Weights of a small image VAE: decoder norm layernorm, decoder activation silu.
Rows from expert 11 of block 3 of the encoder, named by matrix and row number. Rows with one number belong to one neuron. Each number is 500 + 50 x the weight over its row's rms, rounded and kept within 0 to 999. All counts start at 0. Numbers have three digits each. After the name is the row's rms in percent of the matrix's.
# up: expert up (encoder.blocks.3.mlp.up, 32x64x64), inputs 0-63
# down: expert down (encoder.blocks.3.mlp.down, 32x64x64, transposed), outputs 0-63
up.1 137:560533511441482658519497503459418529446601444560464482484526485476518438544520496443570443442459494554409547528498526432415451477503448443596490504505567474571527422507514545475534481547474457
down.1 142:402424480577479450494562538507435534499461468504578481508512462513459516439520517572575560545482476500602469448563544562595486528511503547428482525410399526461509586519438453493486536498551597
up.2 142:379508538534540528536411486520483510511483530438407526460472507515488605502570532412462486499498435415523412585522421401421546600493478487536502561564468483533502460517558514473534473534514559
down.2 154:502584538478545619504427495459478509519495474485520471502475422537458495422506515496551447514510455567349385542549520465456483530578442466533617493534496523513454441468464569476545525565439504
up.3 073:520555683421472485513497557544456469492519594543506518485543477542519548426540503520455501491472507472549526538425363488460546563448553492400531504500554545497517486566439494547565474531550488
down.3 112:537527494505483424470592483505470488503536421587538514500589469472516519546551468544514428518524500393429544647524489544471624448436497509525515512491458459484466443501500596456512493529387514
up.4 123:565506400493429609497477509517392498455555511459515510510547506509451396465477472437466496491601524447528435474492485472531472502519419450422563581527478447507478484633562544549488491565533470
down.4 107:492494539461546488488421403485473499478504529470458472590428458476607635456499411471545649526444501512526588521542525549493535474515548517520516445490484483461462560526428517484484497483390520
up.5 086:531569576535524518587491634516485468520507496529555522435517573455474465531552480462502473551536549549503517500513459487400573376518452533562564449452492436536480504535523462581421574564433475
down.5 097:479566458536489504476484470555417510472426460513424458575527491460518497369467547650605513488514535522528517595464451569512489526515485601446457527494465463462537500522492490469589496472578448
up.6 107:482468412526479523542460468512461521504533601512525492585545581418434519475537461556431556503460520443494439525429482616530451505498490561406478490497620550566569526462453505563587467509525500
down.6 098:601445562464433488457479471517515448502499457432472541431474384582581513547549555431512562542485468502586496466588551473527466553466503477549481426497486487444494527594509484424385516533511541
up.7 089:563563485534433495508390467518454440465531566458541438443550465596612503479449545523534592512494527514493492506532470455514566463499539578551486528519408385509463530523574433497438577534534487
down.7 082:437486616487507486531432477426489460569483413586506581577550549466418587509473463522527497473475489552492505608423463499508449548480539466424466506490525584562533498449412495524514497586449520
up.8 109:473585557491440515499582572551595485495512408509480508522498543458468613551473554506610519472559569586554403504472461514469530461505581562519489481536452488548483499518582509522522499485447391
down.8 101:372499437529586531509504451544490580459580469486450520507474502558534444545525429408506489553472574496447478488510481522598492440495415514535465580505464477501475446620563440435449454488543539
up.9 106:520495517531535575621478535583494501482559545574518537475532572508468494543586488552434521526523486381483452502437569601466464481458495555478477503459609487557557554530419425540464448516512452
down.9 085:605429452422475494425465512490468363501466393401456514513470406473532552557560579500522512530481452512549472567540533432573493539503507510546466451524503456455435485485562476444457550470535526
up.10 143:564570429493458498564405495505492496486550557522459496463566520445404497492553570466544571452486477509542496525426466516432565430482483470491483395540525457611488567604574464569482480506542557
down.10 130:487436616425535496503494545517450508524556443417487553545461452497598609497529490471517520531505588537528474489533475483601477588518431615555535515471497526423485502506546547445601537493451497
up.11 084:410460426596495498457465583458474501472450525468415467584410582431575493527423533539482487479502472610476507565590437475447514420495519506534465486437487543523475470473520561480488440583471507
down.11 092:505525449437494482548582401504480454488484499552534458419572450499498546467545439472541565504485492489483513456420493566573503568507449535461471468557448517437467473479502339516491566369555465
up.12 074:558435610390503577390578531391527477471472517469493472548486427579525568536547451481481418569461481548454515492399506457439540544470535504476460502516496479521571492453521464506528454500527570
down.12 064:499479458537431388494516494562473606456527481528529585468513526445505504440444594516547455513511528527564497442627401490510407464411447481500507486467469624512434435516511493475498542518504482
up.13 137:494488548485512473482559527512566532568424448564500542493491525476462584532557552501546548547522554539392444464513544442383515448430511455460453450494573356439478525453551438546452502493450538
down.13 152:579523443570545502543551562499444527544534593483547491508564527429475483459490562523479346507453477463485542473502437481451445529489397472554489563566465572542444424534511473516567569441554500
up.14 102:476533489436483504459477527571521461505444501437463652607477421520519509465511470556366528540544547468488400502485529441412556493527479509500511500491554490486449571506467486440484504450620454
down.14 113:487382470546518583406484582484521489504530476454481396465459503464521452494534574467547502489393497465530534452593489591540436548492446497547495489438513621540527466531586468553470530510549531
up.15 078:474453580503508434449490586474483441501525494487483381456459575574483476529451484470557525421456375497655523465480525494610441549476533535486563544484447521515528508558472502491472434516525496
down.15 080:521563433479508546463528396545518465453578463537548565564507427397480493514392478591457492526543604564442575468516558540501596519528504485473470417526477544489490478488546505562513540424487541
up.16 072:546521557492465572522473462548516550390498516431414517531512540442534568449500419438427470458444442509454492590464506516468452481538520474587552536575456445542450496391529519491408454470581520
down.16 063:450551522427477469445474488370479422509507478463539522492577457496482481560515440494576528572545543508570541508549513494485570560570477502467382520417497527424544502596523479408559513549427482
up.17 103:557507465452526474448496495564506526463458520463451559487504532516444457533596572510572444473433523604493466592470461501427545473431523484425502513465586497499526519632421524533506375461502450
down.17 099:488479534482499495450502560557449510475555455448469451464465507461598489494498499383424507499462493439455448370500441431567440495515410576562504483471489447510466431422578427458464569500445531
up.18 071:504520577619463547562516458451546503444513521496515461526503587537402457431571638537525490497528501451518498557521489446429462489474607493503462543425525508567517538512453550467588455541573519
down.18 113:530450574428529550586575453535469355437502515509456530476561535437470527502466538564593464482497485480446472582519443483546547493549483527496609511521576503453484623491464507514562500486566505
up.19 108:442491434483498485462608518544552561602437466574572509460494502525546501574549465446532430524557488476448462437537527393470367498516553484605510483481487525456455487436531462421474531507492458
down.19 104:550523465537517510571513551392500529430526604534529419490515482486436444467476557585500427467465537478517601503480453570427572387494540417444561486528468499550527473532465503552527566548561516
up.20 084:469508390495612485470486554491532464448515449440539561497458446443547418449436484439481446583439538502478449518524497548526464471481529445422570549485515492429437494492435452421489479513643497
down.20 080:574436563523363541526558535493459500482524544531576453469537516508426584545618542529548428455425545503572520557543440507500520476543461526536495465516559552595513478484531505541440598521475472
up.21 075:511539448510505462476557516545461527616536564420480519477478517601608506557439393470512466589492494602477421474535508423527463613540597513523487570511433462516492511515515497497499443501489531
down.21 075:505495408480510558499488439416563496423471483653520403525462507432461459475479565595512486422466474469488576467536423556538487450496455494429465508538491569511581480509517463534452596470512508
up.22 073:475540471564502457541534544558485538515504562564475547392528546514465384580567477520542544461467526445496576561513471482528486440464524554538467522485552454447591439489394479416514593453424509
down.22 072:491527488502561584434450513502533448523456516422471543540528473386510471480458574490481465481533462430499471488494582537467529509495486487544584511466488479570434567390604474566450422504637478
up.23 114:415458478454598566534417530547479564433516527518512508458552493437444455490516510508414470484457539482490555481514499584452544406536461523434468454443563572486551550575462550618529456478430547
down.23 096:603478490559475404455514490508545370552448471454471427513426441446554535500585528539534506520568484548559435524462556464530437547475552498632498539443432504477445523482509493428506555491506468
up.24 123:561497490470508605517500583520439557467451574572471471454530485511486514463604526498526440493418469522484465545429444494475497578551521485526550541533417490587556587579531434468452473495586407
down.24 105:460465610515491444439410509457593461477520425381536573548513538455508511537552461392502500453476585461532510482532460496529520467460520564520431478508518555547463453449526553535529562588428556
up.25 093:531518495468425493588444478439462562457454565479502463584479559500505437482532424581451454624458590491535391530493509536562479586565420563508529509461485499524474527479474530426547561503556494
down.25 095:540431512550468578457426501501536529525489496465522475493538441523532549541528509463505601397488457542445596482636532505518516460426585459444522467493550558516586440561527490585451454568525457
up.26 103:519481467524511462427534554411573434517470531578513526513475492518432552560527473468483587417515525505494456371449539477426534518511569468509443461571535394492532478484478399525501530526377463
down.26 094:511508574592493539535554529527488540514570422415527514451544486488515432485439592618483429532449489457493466469538488503509404489489451490563388575477493584596477491501452544464433527500531563
up.27 107:457533486589521386483435491551495521484577538460520537594457577503505522501527528497478473503488594528534512497488603487444551531447538575580510466623454523559525544492526514561563631512479479
down.27 096:419506496458490653535506469417498498444533522571531469421521481597547445520471442519589539512484549560477463461544490577465476506557544396415456449471498573474496470507552462486504423574517505
up.28 093:470483471530611546497534518496563537413514482463464590532575446505516469532524514578588495498513501580543435557394502422501591544471524577481535508530591453575549571504510534531504543539585474
down.28 079:566512576514413531547475546515491575547555490508475461507524526509553539544631489447516488473453524435456538483608427562464393527531506456515511532493487605508508460540580484452456525620436495
up.29 095:499356419490469503456544575428499452462528525468561449570555441481491443457520520499469496434530442552487468469480484544584499449493528543426532489572567600572538464428434522503508603456485487
down.29 104:584677571487501502525520452512437444559514564481468581507473539546486528502467612486616457488459512561470521549507443480407459514520504489517570475534533474530437545502550438544501466557539459
up.30 090:410465551472503564491505563497458491451538481566541494503561475585523477477542560478465441554587469390523549501518610509565563434451488404581546465487483532527486551567549505410556511549528440
down.30 099:570505436632498489483521521537472555511456495508545389582541506543479590439499537588528486525550572541541543594464460538393490532535549507486572562517456522555509571448495550585524494519534486
up.31 109:540541483433457512516436477579446590458553508515440463479529539431499419500539447540486425449494479500548532539413455538485532537408378577448476523510426500622540509543476569527497457449497559
down.31 093:439450561452449485473426472468567409493507514449507528555472494522574617545549488371455567461510493490460480482599505488562430511542590549548507466522558534438465429540521519431473557556469494
up.32 108:505546437521489454466499586496494546569453518480578492436595526497536595519539512491541589497504424575413521469471595502440481467495531481580569540504535529463492470478520414522496647524511423
down.32 085:473457583525484457553562483480489438503548493531490523463463509519424389443450496504472369512441507422613484543492436510487456490534495481456421475577399423583520530517479474483485387495508521
up.33 116:550478535482475534508582554515554464461524455502441516517497527461591477564496543572486491509503480448468468455499452684487475480571481634496496462501454480484421444461482536514510390489591557
down.33 140:459477518483525468469574514536466538443514483471533519534487474512527440518450520471464498554634525585605534426533522526536578485486451545546564603496426494577493623509491602445473524469454429
up.34 108:443466493468464448470456482373338427451530489506489516544505561563499499548493465580487509484509471417626531485460457596515510593496525527489543483525450526536472468548573570492509495559499449
down.34 103:615527503564449563518449398502580537490421484514544493526496456569495477441467452537494552529517486585457575493551543508409439542502560418431404513516512554430486491562404564522502504512494538
up.35 118:489537424541512495558500463499505544580405406563562614557454494438499459541529528467529502466520496569513366456499569431468437447488457491510459491616499552490529430476497466551489525522412495
down.35 139:421467513519474441481573520507541531443519537502560391477563465490436414441495445550466351549501558467510614493418438549455542463532571474480571509449480508535479567531475536510559492498506447
up.36 081:473537489452383467566527544524544454478592574472487549495548511597442458457447625414484549471461449503441459468521505443551433518464524485408482477546361525496495524442497533524518519472513530
down.36 120:541555469493526505574558548535472438509463437474456414507498504488498521388568624488400527520503422452430537463474533461550467499533490578501506514487438468588465556446453541460482484387431547
up.37 101:504495480493461583445467468600434500506491616447474547507494489540463505545540433486450403479469496560437519612500489477445492414518492461481471616493575594443618486484489498497564539488467484
down.37 089:468471543441470408498601509461502509488525459510492440544476479532617465538545515434534596584553491487619515382478486581563521532520480594498543449550474425519477538490521479524439479563482539
up.38 078:463473481512469493495517576542540500484487449449502477495486474576525582530551468546448395531479441483597502499447492502485530476577465447402385385476567541527453518518445518595562447522464601
down.38 094:568512490439460455464570477503469540483485488494418522499489484438504476511485583522523625507562511516349430459564508478510461519415493567512522553489483479437529510458549498440456518327513476
up.39 075:469585463566478465541533583477637482489449505506479569466489537498435384443468537568565511539565549604459438523516539569497489498440493601489518457467435575537505556531472537486508469462550471
down.39 068:417541388550534617458473468541430583441566558539450477454509485516491486578541526482541465431428483465518493490572503483510525455524521472464502543563489523560479410518565366515448466536567510
up.40 084:577489482579490487491574453584491436508482493456571591522581529450363517477562391525519492420509503529490447530463466565476491489427461485500461554512533502540553447409412494507577485437498517
down.40 076:486575444389476562432548480496435514505470513484382522539444474542570452534449565433543525554441485508542536433545556445485472525614541495463533458536494446473500586554494515438421492588518528
up.41 093:473499522526595516395573472499637466535466465467505554567483429483474461508480498470489462514565545557483501574540566390558523564525513518441448548541410489487582540466564607491528476501472481
down.41 089:462500455557411548495515482455488555450484577546560427485500541486494486536540472611514409473453473490506534410531474584521451431529536392558479526459473635508440484533439481527525531605497518
up.42 124:438439508498499394367463442472533413487432533494483469490462522466560442528445493522452495444494351479486463490562544511590551495513478556519579544504464619495502522475520489418541484480536466
down.42 127:516435484529444494534552518471529550397524555509599564527500385559503482507505463522407470563506495518579591408564512508445457532484534455431454463552497476503541463539422516612421524545496527
up.43 090:554506479477499505560406501551472388449529500429423412482511497404491511437523481538466522550491526556499523512400477484590439488547414474468524472515466442518474442466404571528557444482610532
down.43 081:493459507433484451512479455508543647550478569494520555508529520517491569616491456446524555473514454415459525535553437485497587467450499526533514438451526542463578552599449536482407423490442478
up.44 091:403498540439470406468525465491518488407502467550534556420447487571507387448497487462545449535459570486617446530500493508420542453456498514520503553427481500468420527544536430578514494573445531
down.44 093:529495572607427517531494552424465512520615499429453435603491487441491551560509545523485475412495558522399490508540447431510509551519470511514559505466537491496514386432482548455494577484547435
up.45 074:514504460523433490476429431460484496433495527572580523478538503525524461517512531416451604551433543541576529496456455420565544514493484395495533483631457555457541398457480470538576512548461514
down.45 087:443459642506534465423512433458513522566481454429481473468461497560493539451422480448525520565494490513570406410483482513457394579580530485515467506511461488458477548521476517525446494573390456
up.46 101:565482566417529544489494561465560522564572401463456563444548465471575461505523486523424510510507470474457474519464466484565438424527508417537482463483583393565452505506436417490444437429559512
down.46 112:488442509532550501511521618545543498555465576443573521497494535400442562509594630392522455525450530470512574555524501488525468473452415536526495547514539570514577487536585500484468527499506557
up.47 095:540500562562461390578567502403592541601506531557567558480512537515619519413481493494533488470476459583438510585516498524494475466502490471508526479400435492490504525573480494452524558535462556
down.47 078:434460567551475483559407542565409480473517504504536471488528535479448442527480578450485386477462544548577512432476497453517502518491426537553477545625455504510561464433455499583585492453577492
up.48 114:583564454525494510558537505541499576510559485484593501433518532521507519522514427480451487507470521390484418494481531528440565488518517493472520459529539415485478481630456391587479590602441507
down.48 099:515433537528482472498439549455432410476469434524471429550541474449452542407508537597515443465454522520582576589531439511495432473524436549556431605459422515553491489496479466476490555439550532
up.49 098:563523526617441482537433533485498465635516538475557558493495553427521489455420433528554501508518487600499444571462484536499489522415531463505572561526500444539476517431440464502426519587556444
down.49 103:451529548408499467612507447475460551398550437504516521478554549529418497534553507436508508505439472426615497549517490458550564525585435557451476435548513475483537469597548521542555428482504509
up.50 082:441475477431457568519439567544464502481635551548408505493546519534565526525511522520499519603454492464531497534480424467475484525479567416550506512494579437580500518554538389568408456517534506
down.50 081:561441558540485510501499550451570404531509412400579502515405462448492506521547507420440506402470543452461503471486451541539507500492381540529433446412558571457523465494515538459490564477460523
up.51 099:441480516473520531538507458540507482462487415559543497527433468474432512529586387538471516492447475507507380533465543519591484446562629463507574478482547517515490526511474573474464525409626528
down.51 091:591468456517515459440499568456550581499596578432486507545581458590500500559505558490557485555511562446524633438466443548519538491493483484492533503485565456445562568575549499518488511560425501
up.52 094:553489524500480546565490457514499471556523555460468483526500504440424599554464461414586512513536506465477576525521495512354520469369469451522481541528465528516550417544525444559500443568407551
down.52 118:445447401549482516519602532493452449450519487498532550514477450467531526499439529549457507477524457591572462483474577529625536499619474578524462504396479488431469567501427497457454501422493525
up.53 112:434584460452492547523454483525563483518558490517556507513500619546392575622508442463492449536565497465468408472483554454407554486560442508535502471505618509544572480520489451479522520524463502
down.53 112:511398599560490534539543575488477567476526476513499509486507396496546477475525542637517526532472496559612532478562510552591488486542521515503511504480510496488500564607464589549483537572564579
up.54 102:403386462531558532544509473441493487523443560499558533563566538479510469531436496479514419471431482470428624496562555518482491393491530493557499489510401593497470539460521473545519598467531509
down.54 132:541527535434474504462448463497434510500482451433522432579396525446600524564509500622534546503624432530499439510506501459477477490474507541480564532519526461505539527587485488507512347561497483
up.55 094:461474539540463417478492508534432550534497523578532571502496444439460538464537475533414369462449498421529591488578483494475525471467477614483547556491510478551487503622543535552479514502393489
down.55 078:466540502584500534491442503534553435453545548371474413532502551522535481583488560504530568470512464583498509488528555507530502541583524420589494515453480538507541505368483494534567509566587571
up.56 124:449451519498477457429612409518543457496444477492531539494496525530482526592508424451546469517548509494520511389493509500561449581530520489587470502575464583476430437430602548411562514491474542
down.56 114:507592460562503524506584511410482589474479582532547497516502474587460443456433481579464476515500462541468545455531485528452535408527585429459511579526481521564559500572389493542454529554429504
up.57 069:528544450552433541540529435465544518422526493523556473495517618529504519479522459452526489542541476438574503482431558504532592529530513453541465387566506493490464448542564439478590617564470416
down.57 066:491454590521547486458426510464484490504490451485485562519513358599561513435496442522546579587485610530576492489561479525496427439494553471520457499450432535532499565568455563522499418540480521
up.58 077:410457495501481422539436536486591451459509553565505535556459541522503571461515437528451393614491481462506469463496527537489410470566509505549529401455519496551459485549518499451612526521552597
down.58 069:588444519559456515503557550458471557465579510344520482497447390543538416553487563536521550436497541557528524447519458525503502499464429512440447536494528509422554478571458575542440514458464471
up.59 129:526508544419530486383520483489572466478525553544484516539414468513505557476436462489566573476474509521530483424445442480563495565527484428442462437604395431465454408491570476472527447478454560
down.59 107:454455600534453461564511523476549602477520427484563548453520507522494466527459465451429509450521502567501498430540438461477476427485497518554444574468578592547526490524396586475434520577412505
up.60 100:529571506514464475445519560456424531554541493511439455512587446473590481486547459519493524522476566633435467568501483519448451512533500589403551481505551433526562485551505546495390497436516585
down.60 096:602542484470528567501459497538567464440554544544532540532408476458491562579523622495487480468467475447517573473553467483571500528481408530506549537518520562492506456441577391510564595499553454
up.61 081:543458504467543548449623482510504586512507458503483498475547548530563426520490613516579460421568485517375554488544487464558465451493527512522462513448369484487435519480524535503539382481509513
down.61 094:436524538629557396536460535560508460512436578537536491612573554440460550470454475447545474542419548515515438500416522503484546435496526530505515512517515453522452492483496587491626534464514500
up.62 092:457438530545493450474581461477472386512544534500502467469571484496530507562486429498557399446542496503385502470496574373563493514464486463607595494519465577535542524492545497502539592495526490
down.62 086:475565490505418586530511516448435585455538526499608497552427503538471473506502510563470469546522487449588556511516434560471505402526496413380458513543495470492508492370490503507451438557452537
up.63 078:448474406597492523474517584462507374442432528518559519508532574506480513541477483462531427521514476519474523413474424572503533517523530554461557493476532518473400453360522517493503530530389525
down.63 072:578644570461471489478538405535446617517465464468430505501462455564521412476464512555485555441584481542479403541471542451448506568567504478509507541552511556517498557523457507476426466520475517